python train.py --time_shift_ms=100 --activation="swiglu" --width=192 --kernel_size=7 --warmup_steps=2280
Rows from block 8 of a small audio frame classifier, named by matrix and row number. Rows with one number belong to one neuron. Each number is 500 + 40 x the weight over its row's rms, rounded and kept within 0 to 999. All counts start at 0. Numbers have three digits each.
After each neuron's rows are labels from the 100 clips, of 14848, where the neuron reaches its largest size: "strongest on" is what is common among them. Only what is clearly more common there than usual is listed. The data: strings of digits, spoken by a formant synthesiser in many voices.
# gate: MLP gate (model.blocks.8.mlp.gate.weight, 576x192), inputs 144-191
# fc1: MLP up (model.blocks.8.mlp.fc1.weight, 576x192), inputs 144-191
# fc2: MLP down (model.blocks.8.mlp.fc2.weight, 192x576, transposed), outputs 144-191

gate.122:452476475457505475470469544469543489534530499576520536521503445489471489532526488540553509495507472553550511477482513464496454498505478552457528
fc1.122:480457552508548484507547490502430467516512473577490539472445505472442529559561477503553563488526489523493544536501546531467476451518530533506558
fc2.122:506500561499458507474460555429466425477524528500441553492470432494497521544492400505535495522477521451491484551453519494541557560477496493482484
strongest on: number of digits: 5

gate.2:562491503555541532546550409491470505502471467510513476472573593450527535527449545548471492464526508502562552481520511479527504500494534409470537
fc1.2:565454483554499503466561495545427474480547538513506530505500517461474457538514429500481479496448509486553556494536566489484526504460570429532550
fc2.2:575476471450585499449585507495550438492457475488428483473578503469490443441506566563504479507486516480490444536573491503486545440544469531513544
strongest on: "five"; reverberation; last digit: five; first digit: five

gate.35:462464461513487563489527556490504506495491472573535486448483536516453541540536518476483499443482506519548427522553487493520471535538587478499446
fc1.35:471470493471461458529522449558534408521507455516457529563473461514484518544638467497487505498504536489447547493518607496492515467528558509486510
fc2.35:531557493576484534512529478512501614509458519559467513492473477521509461506534564534478509463519497442490449548538506569414541464538530515456495
strongest on: "eight"; last digit: eight; first digit: eight

gate.51:466463532567463437439510525480502468504442445530540440468547524572553553575505503554495481506496430548493525577494523531496519434486509505467607
fc1.51:475512463487494480478532543540493499508499527461449411478540485507553524436488515485517597567483507508531495523449571446539470507455482406488490
fc2.51:520524596532499454447503509521519482472503505515524535481527495500548453517497519477469584444480494452554530438424496576418441425519404537478517
strongest on: "five"; last digit: five

gate.434:491515550511484558505525449510461547494479531544522475528521428476465534560459474501552485526529472549491523529461465518587554529462529567504471
fc1.434:504516499396475499491551574533541436533530509505534468576500506597482491517608495482492503490547513471560485466526560593484465495455465440504452
fc2.434:453499503495516540476518451558513506478492461545522527429437449495472546506439518466465520482560527453515560529529555531561450511499401489431517
strongest on: "four"; last digit: four; clipping; first digit: four

gate.379:513470492510505473448507475512542527557515517447494516483512468493514501458556496452526438566492467433565450587436460477490489586494469481472479
fc1.379:438469485509490468493514551511512506463473469481464494574494464505437551511464522496567443490511549530540423524429478513524492543491482505491502
fc2.379:489509516567500587507503452406485511437448509519435490555469479407459535449450418489511427476448533512421547534546463511517466523542529492567500
strongest on: "four"; last digit: four

gate.226:524521512506494517438482479545476505492495565474470484556465577520468485521525453536457478496528455441476438469531460513442542504459493420482538
fc1.226:481586472476568539570548458476564470520530529491512513423507509473499497542453638499517547581439480519477454527438469513528559467507496546456523
fc2.226:495474434552533464573449541466509477519539526594541495531510437423533542520558451499542457469395558534454520500564514465530455471566467521527459
strongest on: "seven"; reverberation; first digit: seven; last digit: seven

gate.317:454539480533458479504460500484506514516483534486441497476554485528467532440528500462525534459423494448478441489500447468606475503495505444472468
fc1.317:514493461570508477570479513426529468577512470457467489509508448462571538520420484521515460531402524542451507415540523493521428530533524557472562
fc2.317:489451506460407510517464463469515543496503450524460510611512538555466478495526499440438526544529476467488454534533501494484595459538449514478443
strongest on: last digit: seven

gate.236:460588517488440583518450450499495512403522493529590512530480492470512474422524460489574500507510590508488521535511517481492514476566513546517452
fc1.236:537507601487460475488487428543450440552494488552478555503510463527499618487580485528495521516551422442553472535515463478533498446515525492534409
fc2.236:450460456474525461568538466541511570518520507498496463471520509527603388426492456465508498526436431535404496483569426530538532475496575504504524
strongest on: last digit: seven

gate.127:579476499506543523540554507464484500527464465401539518563514448506481555548424527488510511507512546555459513483484420508486491497509390524479559
fc1.127:465459555458512535498480541587460469424466576497523488518460517509522461516548537465517432531535472490518507518540536548554572515523450497403510
fc2.127:443455555489514498556529465462589432459503500545539535534491480491580479468494545549462495498522474455484494471515512488483443514506532513516584
strongest on: "two"; last digit: two

gate.241:477549517492481559436463514439540475457542506591524475509471570526487483540466512518526494423509509552531492463496514434475453498436506462532552
fc1.241:504504460466468494447519467487606518526530485503551437469477518554495434442548543513554535509508462538540562434493498485455460553479586475521501
fc2.241:531517487515453459436492494427459502562452450507478451440512525515527468523488449502519570473464457492473502463545513566496452544470505514507602
strongest on: reverberation; "two"; number of digits: 5

gate.36:486488452510432435527533543406469449507486478538533462504487499517448494446556550461487479477464535522505485505537550459451452472495551517473493
fc1.36:502459405471555529458538493536524474524535528582521551461482435503523419501557449446547487527478555570508456574493513506512510531512504458551458
fc2.36:520485542558507475414429570514485552523441498451462532501523500542578542498577494585471529502463498439490448470513505546446488476497562458476469
strongest on: reverberation; "eight"; "seven"; last digit: eight

gate.448:528599452458510495527476489505521467527473476518587445512494521439523486511520486546534538558459528521498481528502526559517513502478546510509569
fc1.448:446493451454540468458439540543452425508505489501461442504495532528484455431568454509420487501482530527426489463488495528486440522522557449535532
fc2.448:514523503570509477473576559472404570506466472460478530502460461544489515551493554524526438536466564515496566532536502518524540445574540524553372
strongest on: "eight"; last digit: eight; first digit: eight

gate.201:543487500540468464493503511507504426516479448445535503452527500544517537499522540477496495508520492444490497587513516512532475551469537438511506
fc1.201:529447493506470535475491506433477435499487525440520507400525495494484503501532564533550481485416520454493414498531472475549482494539526489503472
fc2.201:512550485564509518482473501445508526446453535504482532582386457442507493565524445484526474449453520493486515556491521525542500493470513530481468
strongest on: "five"; last digit: five; first digit: five

gate.244:567488458487551489528523461414521635442551458586464485499470559522533521470444507499560519542475494507491477521492412473509533516404549419484494
fc1.244:440507493443553438518474446546481480516512504516463467491448569514482502509575539555482520510501444495492551518486495502490510526511499478466507
fc2.244:503551503455467502532482566446523344478522528560505546461506416562499453515592539597542459497488494478458483516543483537455473516411503506542513
strongest on: "nine"; "zero"

gate.342:464491455495495470507510524526524513549510508443524498490579463486530505513524525463519491525529542521462494591525475557484524509430498498494528
fc1.342:443515541466560487504575436592519463581597454522513542550537475464471501582537517525501495536527507545496547573467486569516462424561533513429533
fc2.342:450493517598550481548528447544470513542515519498463524581466548461484469444528578484516467519481495555497486533540526536417538570586449516536463
strongest on: "six"; last digit: six; first digit: six

gate.435:565429519531495524406577445487488490470448480471514458441494459511491471459480489505475559540451507499515476478448511481468531549459438419441537
fc1.435:414493412424491453449482525447495466489543531495480513518467496555473513421560502563466556457570526508515509431548579485471452463581526507530554
fc2.435:487516453502501527472442508499499508503489495478445482517540463498450511546555466573525524477570467605531500470484570496511467473551485537558482
strongest on: last digit: seven; last digit: three

gate.436:499596459524530531533481501507443504496539482513523485468451472489483510525513530482535631488451495443571557492513537548497540520495489499487484
fc1.436:454433449497444483508452434475547518424436514478482499485491432531484506493529508477514509500536484478408474471504553510440503493558504488456571
fc2.436:530549504435433512557398483562561549431484577557505447510516544468519572496495443487517430487515480451565453550521502468540507491455427444475567
strongest on: quiet level; number of digits: 5

gate.277:493555486481475508483478523512486490522505519504459400435556496487483498477521509545486542487595505483529549484509480417530412508587519476589500
fc1.277:510537508482434495477450494568456529501489498389466544524515511497479537500475513485527488468607523466559524501515483558492406402449512509490477
fc2.277:445521513477503484508517531475537525490470493549528493442464395500493470538478451481555509508420477451486494522508559500458432478515505532476559
strongest on: pink noise

gate.131:507523516516493568536481499498506532541523462481590443569515503454545496518553559515497519463492552521474452589504532539524529456494454530504445
fc1.131:459532521482504448545483537556463449579494520543514539456554456534491495457511546552441531544487534575548432564436520486468460504512448565437501
fc2.131:512464529507470534462510502546506545473446501506495459601550538492515576432474477526502485453543487552546484447507435450469451560581419485531488
strongest on: last digit: five; last digit: four

gate.544:561496471493526528487545438593491507553504512483470533517515448532523604494469482562520584523577487553561451488507489507502436458473550450462538
fc1.544:489499459538446544531496516497505467439512519516462580526400506449455573497489504573461499458465552429497430492510545452538532423455521545528459
fc2.544:530465484462517492466520484500536474493492440459492408447481479499496431559483542568509513464508451529522533437526494495522574498498511509521449
strongest on: last digit: five

gate.327:482499473511456520525447551498538435493407470398493531541540577471513509510509526517441437486475537513411532528552486528446431486497441487473543
fc1.327:463550516491561519559508408515542529600496550529497499511517471504508484498497493541456547473548475554465598530523456524419498476474481466496542
fc2.327:485526476515496459533520499536503492550528492582439485487553535490515589477528533512529539500560498519464470533517425436485461485583523516403540
strongest on: "eight"; first digit: eight; white noise

gate.449:473506477497475507509513392524455503501479535437490482505500515491476525568578500562526530525473484481449469460440499562503608428478464436547563
fc1.449:489488496428495499502464470525434562500465530489473501460496451526487525577504487536501530493589490485494546475471515594533590453474430557487588
fc2.449:496560496526468504509495446540488528522563570512454439484470613503520565407446513477500543531500507470514538529550418506549486530485493418448569
strongest on: reverberation; "five"

gate.423:554557547511528564459517502506523436530538551521506491503518443430534498438522469533502533536425463472505569566450491517477459551476580490443546
fc1.423:416531513459533477506520510564449536527517449551539469456519537581486561547510501477568505458538519481493469539466564564520520507472479530429535
fc2.423:411506461521535502567542574471520390454519506504510496489455493595461495519486553525517508526537551546530583502529503423503429486599536527574474
strongest on: white noise; number of digits: 2

gate.427:537546443500463523492538522485517422483558479539485420529482520483469509534530546503538505544461523399482491512520450400462554518535493509491505
fc1.427:486473525448489553493535478497510503477506535471521530469451541504503573584606501532527445569552493502492536473552522543512467557476555447481499
fc2.427:556521504556491461437472489497489476440555514441541478496440510494500497567568533561501569450482517482559473521452566501535531519461441499518555
strongest on: "zero"; reverberation; first digit: zero; last digit: zero

gate.26:522563559454569570424494462530511577500509543468481478462530537532483468506448448519513534555531502443487451585491558549578509531474541526491494
fc1.26:509543486493501454470429458516507498526463566495451504576543471575498494525494525521459471473484499585481497499498416534503536512501483537463459
fc2.26:450535424587476535630476533521493497502465567497507496437554495548505630524459483476482539531476558507475550507471480433521499458509549428506479
strongest on: pink noise; first digit: two

gate.502:519499374553493469515512467470518489461451427489542477486507506493594518449526514543537514459493505453491450542459536533504496447553481533413518
fc1.502:585498548496540535512385516449506531518575479575503578513542454527464463486465526472485486539555474394514518491468505504484540538457467500575457
fc2.502:498571467593472480562529554488504466475523530591522523506459506547514571484558496424514443495483544500500502520497496480436543476503562456447490
strongest on: "three"; first digit: three

gate.3:495562556505492526482553558500488509516457480488486499443412436430468499536407482466454489539517549505535500513510516522530548564592504548486491
fc1.3:495480529474531504458484481508537510487498517479434463450483400441531470490439535477528529558472495479529472453506526433463505531591479488474499
fc2.3:438528482482479469565463481517481565521500549492545420472443495483506498528416478483462464577521475476485576466420524492524492510504470497546485
strongest on: reverberation; last digit: two; last digit: one

gate.186:506466580495500519464450482445597490486543502574516580510510460524555518519567520509539492533509503523473575547482511527460459492514468446471602
fc1.186:485521441477537487558507509527475415517493485468488589533522461511487521504440527505528498443486482486525503507433542514469527448562469572477489
fc2.186:472471479496566483538523412590537636483517543504534387468455572464509465468520460484531426535482523529499432490564489537543492529480471503528485
strongest on: "three"; number of digits: 5; first digit: three

gate.508:401526475624506519474542483510570523472488527485448411471488483447467529530504495493525544509451564541459423529453400487503495489517531527475509
fc1.508:473442480538526509432519474500490467519459490433544546486515426458511476494577475513490545459560492425524537435549516540461498496570496532506520
fc2.508:462501466514432478496518425515599574558494565503457413504459558508539464495384473509426542468527458470456455526453514528473539482501497516426505
strongest on: "one"; reverberation; last digit: one

gate.223:519454507480548474466532558510512515538489487443460502506527477471554499584536596475521487504505545468490401527419516497491481557477447529494526
fc1.223:506577520496498450512505492487474456547536484556478480494521487555453512499521507563531517495590491532534518409540523541501499482502589567445492
fc2.223:568477451522632483525552511515497508451507504514421481491509539475513473466466611495466459482576523551547532480519489509412559484600499607497501
strongest on: "six"; last digit: six; first digit: six

gate.330:529527526507427496474475455461480484589527379536588407442543519491508495467545509491563512510476514434461499474413515436529472557505517487537528
fc1.330:452468476518475545542504446529480500459518520403510556552605493447401466487471443508480561535532548483475478474554496463515523511494528436513464
fc2.330:486500467455535452533428549583505479514471491501504458461553547469522505507430503422451427517448546501539446492473503450552528478542482540560470
strongest on: "two"; number of digits: 5; first digit: two

gate.346:502527479438524518472504493588433454510480486456536544550515528527496513562505531450471547484501594514472514506503543496430509486522483573590418
fc1.346:459524439458506524537454370473491529567502526483551514481569469541495440459483409455462608460521545496482538520552501594494562470526493479545403
fc2.346:514466530502473461497436447485440468521503530486547486504518521459520548517548488555484509446476440517422492491438482490451445525489531465536514
strongest on: "seven"; last digit: seven; first digit: seven

gate.303:567457440567535531534533523533541496521506496474524522497519482447546505500483529456463466536562560517444435474486448487469435459544431475475458
fc1.303:537477510479535545478473458554460519506518513478475498490525535463453443464522524448522559586506480498508481479464511498441497512494531415506508
fc2.303:583508474559510515551421548517475516454554474472532469480462468493503553512543435439611480524524491486491492547567512516485485419507539486518482
strongest on: "one"; "seven"; last digit: one; last digit: seven

gate.211:511533521478490473491468410535493549433467473479578515458461518445594470465461495532554571547559496514512538471504436573507544471435508549550528
fc1.211:508452514525535488474495528473545507476536508480469453502542528510535527495471467438529552515497469509430546463441548513480397529555564452535539
fc2.211:486483602436496479446515459495495526514493410481579497516494481468486461536495498490555554498517468429570553533513488494483508491446517536469493
strongest on: "five"; number of digits: 5; last digit: eight

gate.11:426472479506467481477488511460524498503544460569489502517585410502524577485552463468494485471472468493497538401543534420501491487543442504493525
fc1.11:518534502455500536500570549520469514461495568503521557479491560500523454480499464485533424467483466525527481490528408569568537529494547475408470
fc2.11:459540393497506527589588449545527527474484475412552459579387439532465424587488485522508444519526514515518592465511517451532541511536548533519493
strongest on: "eight"; number of digits: 5

gate.299:540504434539458535493513550493520535519531527499532498542547573519464488486480425411488464430407511534510569474432394471540511499500470503512416
fc1.299:481492473480525541522513450429447507557570534500507491501469579453516445523552486530500488468468466460527528449548484496472486506458553480534422
fc2.299:437428473560495477475439466462476401518558485496471525460526449472544558514425430504481497492504546517585446552453549498520472448496478536582457
strongest on: "one"; last digit: one; first digit: one

gate.470:497514506449441573524524516541520471501478395471498505475481494505404473466479537489529521522534497450470442529477482501503586456520458483547464
fc1.470:440528514432515550486478546455528469574514492546515493501605515526458579558499530486484551446514468493569481446510578537537485486541547467521562
fc2.470:520432526486538423420539463534482490495533497522471485485498445469424424487430539489514524537446450469485583487538509500525427409551475530499481
strongest on: last digit: three; first digit: four

gate.398:510507518504499538560453502453590518507547462461494491488470480546461452528472526458506443496467538549451493419545415544454558588439519475514480
fc1.398:574494427508558523439531497516503555550543437427492547497481508491476466518424483516556517486491537516509467468545511573446522507453588510583508
fc2.398:540505459539519471428442467480424422524517477499434521520425491463513435479427465519551444487525515499535520517484550476516429462551509515459461
strongest on: "three"; last digit: three; first digit: three

gate.424:527424529421535478527505471521498528483485508488506451481447434520472509502489459443430536552466511505569469499404393493496575492498426505475410
fc1.424:568481468520514527522531472526449491542533464579564578550555533498532553502475448542529556469500580576473524444521573477462419439494524538525525
fc2.424:546530511456493438490400513483497579526489515466546508459522490515487498509466496493555574492460550487454476525460497494517503475483463566509446
strongest on: last digit: three

gate.441:425512537524430468522446450566554506504583464557491518375524553517450504526510485447559461471554474456559532522470421512499527536589525487477499
fc1.441:474503542455465517483498458518474451521587512549518519411463521561521465556493503476517411463520495530536561445502422495445511545542511538531536
fc2.441:419468549401448515576467525413426547473430394445520515550479483485447494443528431494524523496495485579418486531535431514484470500526598495525511
strongest on: "three"; quiet level; last digit: three; first digit: three

gate.200:496550448515410510458534534462525520460475513523572487546511519490498518484528436467551491508462507420480494477515526462569491481448532478529550
fc1.200:627528531518483462504475504546483517530522439533504489572542483518475503523423509540442466489487522586494551512488511511481514515556532558497484
fc2.200:429544465555462556557550450487478561430513477499519546581473525478435498535527529505419491512560516540463474492520473508495570483538489564507540
strongest on: number of digits: 5

gate.572:534581534573457477494452555554523466476557468459530491563486515473476504498505482538531411524540456485496577509441445522517494514508444472449538
fc1.572:443462448456448461489470488500446459483511517504537469521483495522517525517540441455512480487459527444453507466553558511405476489498484475548466
fc2.572:484556490480502471451615493493446530513486503401523502544400515472425456453477458521467505523509503494464546522475442537493471491500498563510501
strongest on: "nine"; last digit: nine

gate.230:445515606476513464615549380497471538614447437507528557434449526419535566493500498561547539501556480540541497531455442526524562484455506547478487
fc1.230:576475488503517599472521520496552449526524456513518526543491445535492596518554511522422576481483594466446510401493529450488401488543465450558461
fc2.230:515523474511466452401426506507507574520467418450475522412535469539540449488477522514521597572514504461495482487477467468473498504560416514511479
strongest on: last digit: nine

gate.305:507553509532416450399548503541491572499534556595543436502507482476526486582538591479474537497531472500491506458490507527568480489531462579510438
fc1.305:497560528557483519488502467528433521515464462571500577517454534440488511455508544487533522432494500502497522514512534474446444441504540515493524
fc2.305:478560453542538485468550540540548473485519440478552493477500462528480483475479535527495568473499550472533519540519490515533478469460425512501529
strongest on: "three"; last digit: three

gate.101:448464503510575546520533361507521435557527480554532581448520442468459470515513473523469483508478546489481569523450538464514483531517412457530471
fc1.101:551523512496514536497508509500472503504472422481501542518509474503532538485503581548463560434569559478554541486487537490411475533487543494516501
fc2.101:479480540576475524374530508504507470537493450516525532473534540534441434470538454552593563463488468512542489527445514514466447545450515541473530
strongest on: "six"; last digit: six; last digit: two; first digit: six

gate.130:494494444410535511450492460562568490540526564465514524479491478521485523524538547517473460484489529494494504502520488492496507535546513520440482
fc1.130:492392506504489398480481505552478562497479502464488510501501549651516479495474422440504457567534476474517498519479477493495528540493439483494436
fc2.130:474491478474488621500544526464536471488508467509503522492477463549444548466516523569571474480501504516552439505463478460457512447548481563564465
strongest on: white noise

gate.553:549502469506459522459545532411533499504546456520547543516514500451400453466499533513514436523474559457491550489488492415491489456498536498502501
fc1.553:454481456446462531446457554529472482570519490500511474379511512469479549560496494565499444474496521537496498544446508477480515475509505550452506
fc2.553:478503462537486534494546445557543488476493491450474502532402519519460395454518472544528516494506554443496537490475507516480443469517537586482499
strongest on: "five"; number of digits: 5; first digit: five

gate.187:514497477440484489554489506531501535501491490586598528368525471523516528537484527471521461462513518475484487509533493492534541483568503569481537
fc1.187:458510533474498475560558487511568491462482558461470470490500430440552472466475524554493559574493485438515497508508525505535441521483495454503509
fc2.187:485605447576517453502526444561538498510485527509493472518413469387518551533381504541448547438484520449558471483543504510572428523487478499432512
strongest on: "four"; last digit: four; voice: child-like voice; clipping

gate.463:482476518513521457608490505521531510533479519481499523471487534473527485408549559552455545512482469455440436618487411511476520494472528466470502
fc1.463:471512493484528497522486483522500512488508492464495529473573517446443492494514450452485608520521537453530539548440559568454481510560530489514534
fc2.463:497503493500510463624544457528561509555549449556506549528478466462511473505486520525475494544557521453525484431459478472500547492508537526448493
strongest on: "seven"; last digit: seven

gate.381:470460445561481431511484497551477457587481374443464472569510526533508508513586506563537417491502472472494479521474554489438528503492473501516561
fc1.381:443489537558533486552602471593448492509566494484489499477505465483521470449543486520478442462487508550444517525504554529495579612559529478471496
fc2.381:412529510453462548499518485541509601532504412499506458468499510527511517474454513512483478502506504549518479503466443472515508484521532457581477
strongest on: "seven"; last digit: seven

gate.76:464468428427470472491494447547492483437508444493520511500469460436448464492509397488574518468534521482549497495492517506442476567499538568463436
fc1.76:485489503482510550498512471529443508502466528519568527570427475478581442481435450431515539527492555501448512487493509477490429524511493476506534
fc2.76:588516500554507491543486494555501530465527611410537533489503526532416596508518576495532540518475473508465445539529493501433522469480533491510540
strongest on: "eight"; last digit: eight; first digit: eight

gate.42:454469503597462453442444510530443491517460418463494460508588520492482594548456448461465529468517531437544539528537549521418469471459501458501475
fc1.42:447515494446501529546500429469490479588504550520492534529505432519509470475571532524571533468509535502575519463525482535567485465478487527483470
fc2.42:479580491565465471519421456535437577500519512501494523514541544489502549504407519448483509482497506512502485517497452546483492484531548396509507
strongest on: quiet level; last digit: two

gate.142:518520553481511510471522453536452508440484456458462467479434491543503480517475491503520540511481507563514587502473464469484526471528534415456490
fc1.142:474460469509468521534543480410509482470519484494512462477480477489530446546442532546574526494461506513469527504472586461504455475539437440458506
fc2.142:472478465581448451507505499501521572435467545556508433524443465491501473524502467547486551543574517459516580532548504487560483477541503527453531
strongest on: "seven"; number of digits: 5; first digit: seven

gate.47:417533499522580505427465479491527474559512520459489470516476471469483469486567497456501499586490452484507483529514470482469543524458558491471492
fc1.47:508456490531519485484482557525559608473493506461471478437412522542456494565546490449471534537469470488504461511558383502530557542506490442509415
fc2.47:470513456454548614527512481514473365441499481497498508466447497433498564536541542567509486509469489492507461485466541459461532483462478519574519
strongest on: white noise

gate.85:425525490494473528550504454493500496472552515439464478470551474464506556483446514542411536487515527509490496507443525534538432505505528544514428
fc1.85:519565522510479510491496435408524506453476438502478479480500454514614482496476485516502555496476447553549562459530474452508529516553530510465531
fc2.85:496525534494488573409515488515495569471499444481518485533518522528468457576546450505526555479527547581547511497450468567524517542486497549500568
strongest on: last digit: seven

gate.394:420543456521524413506527446487532538444486606514464512628476471451464500555510519545486538500512484440390480499537459472456515429499572521472545
fc1.394:532546511486441574493496388498540504487525500579448512542545516446581520560498501559479521489492461549513485532473497469479535499492537582465527
fc2.394:442501475539495561540492475473537486496492540482512476466462486484438455593509414492490548420415486510489489521444539543518453528423565461508530
strongest on: "seven"; pink noise; last digit: seven

gate.215:529474523554433505526512592484480498520464459496506495529555576483480507510574504561535551573437504470457438517455521492465540476526578485516491
fc1.215:500442493542477487507547585479437493443482522496481514467508554496479504548515496533486517533476452472483400506485505445510501474519551496499465
fc2.215:557507556468519530467425520518612483512450464510500482490579519505525416517525501548477509529461424568507506483480522530517510489457456435514495
strongest on: "nine"; last digit: nine; quiet level

gate.481:472522489572454466519537490564455540497489499544406510559485473475541505454501493545515493586505473424456507489527477482472534452553526521496504
fc1.481:580527505523483519535556418468478431547561508498528565551519536432472451468496535579491536509534433549553559494532617514419522480519520477490460
fc2.481:462453439480491501546446503417446511546519509441472396461471500480499526516486517543406512427503494464505508512504537484502480522497563466551492
strongest on: "eight"; last digit: eight; first digit: eight

gate.458:504572538520471541491493430510488499510483480458414483478477577470516523512491466541446524484508477565456549509546539520500492496420496461446569
fc1.458:395451490476495545575431534549473479475503430504443592476516480476553493392485527542498561497483490480540357498517479486437482522520572465607466
fc2.458:388489514506461613485456477549528553523503442508511485537404486483492476463480492467491481486536509554525477486455486484482503500511418546536500
strongest on: first digit: five

gate.237:519507520497491472483525562512481516490456539514518544528504537487493480498547531477462420469523513539459456582490465464510494537518434516593485
fc1.237:533410487493444516491493550519479491540454546487525522434550416472507564499466440508523543469421504440521524517480512544485556518437495529505501
fc2.237:561506505504462531412532542487567526492561545546551522552518529491552446559583486555593481483427519473474494578468536488462463548395532498452495
strongest on: "two"; last digit: two

gate.49:477545481531498538500527448533478436463467445495540474575447499480568522489498439539528605470484477463445576451433538491459439506525494495488554
fc1.49:481416433495476470505464517557513507527474537481526519489539442556524453473488484414507504546497531607481506528470501514477460463548534509464547
fc2.49:536556493550470450535488479482541493494408595523473528492501513531432643516465560476508411564550551488460447488529519486443554442508567431559446
strongest on: "eight"; last digit: eight; first digit: eight

gate.552:504503514508580521555530544521491462574522554497508425448457490504477537456515557448515556554476448514470504567501448449508511453526434464523494
fc1.552:473392508486462458573419441503567509520525479433472530510541548490510527492506433457463546475449518460474511563523461565475598475503483480546484
fc2.552:533450541436531488523442496506480506535540444472508492464489521403402481442518492454478595526530488498520493511516473496525482445444418520434579
strongest on: "seven"; last digit: seven; first digit: seven

gate.40:499545580538520494403570529529553553529505498521501372427553486536555471516503518389475454530419535431517470426460513457512468507565488465528501
fc1.40:523457489486501492512474495511510435572492466479483488513480425448473519483548555551464549524515444512493434486513563439505466536539456528546473
fc2.40:516522457545502507502489459570561565527455496536439471522528525462568559490440448498454476461485434553511436496519504481461533526462507457428501
strongest on: first digit: seven

gate.326:528477562486516452513500522498502485447468498554492540502523516556545480491501463423553505576500497499462498529472504498453547464525479463510556
fc1.326:497461550559540514459523486444533571495476510545473513498485478547537489485465506517510567594537481557468476575458470456480500480557489466496504
fc2.326:548461519497539544508577548510530544556522478484458514499427418500521475440547529458499514483510499464525540410496481585457504509557529550512463
strongest on: "zero"; last digit: zero; first digit: zero

gate.280:507574377468510439591478522533553455549527501497573469540445517526491470468478497503521529479500481500537454528502474515496446474450518503480470
fc1.280:508487531468473491579416542546498563515486550492548488512466492549488543538447501544503478505463490445457530505543477526596489536460460528469536
fc2.280:504483483498545525477520506564499499477497535445441447554605519516465574472454446474535487456507542607501527435494471509556560478543530509526562
strongest on: "six"; number of digits: 5; pink noise; first digit: six

gate.229:529499560472535487471560527498433504546460467481593471438512436476525502503420547550500503491493549529464563523407576508487432495461483467495567
fc1.229:461490540512532532477535516495463568445503514541468570502440440505476539474518464426489470500442444458535522544538424527530551535556547511446489
fc2.229:527456469479478503489460553418467518481553523450426536537473483537536611493494443464488466451512458472452532511471443456474514481575494461541502
strongest on: "one"; last digit: one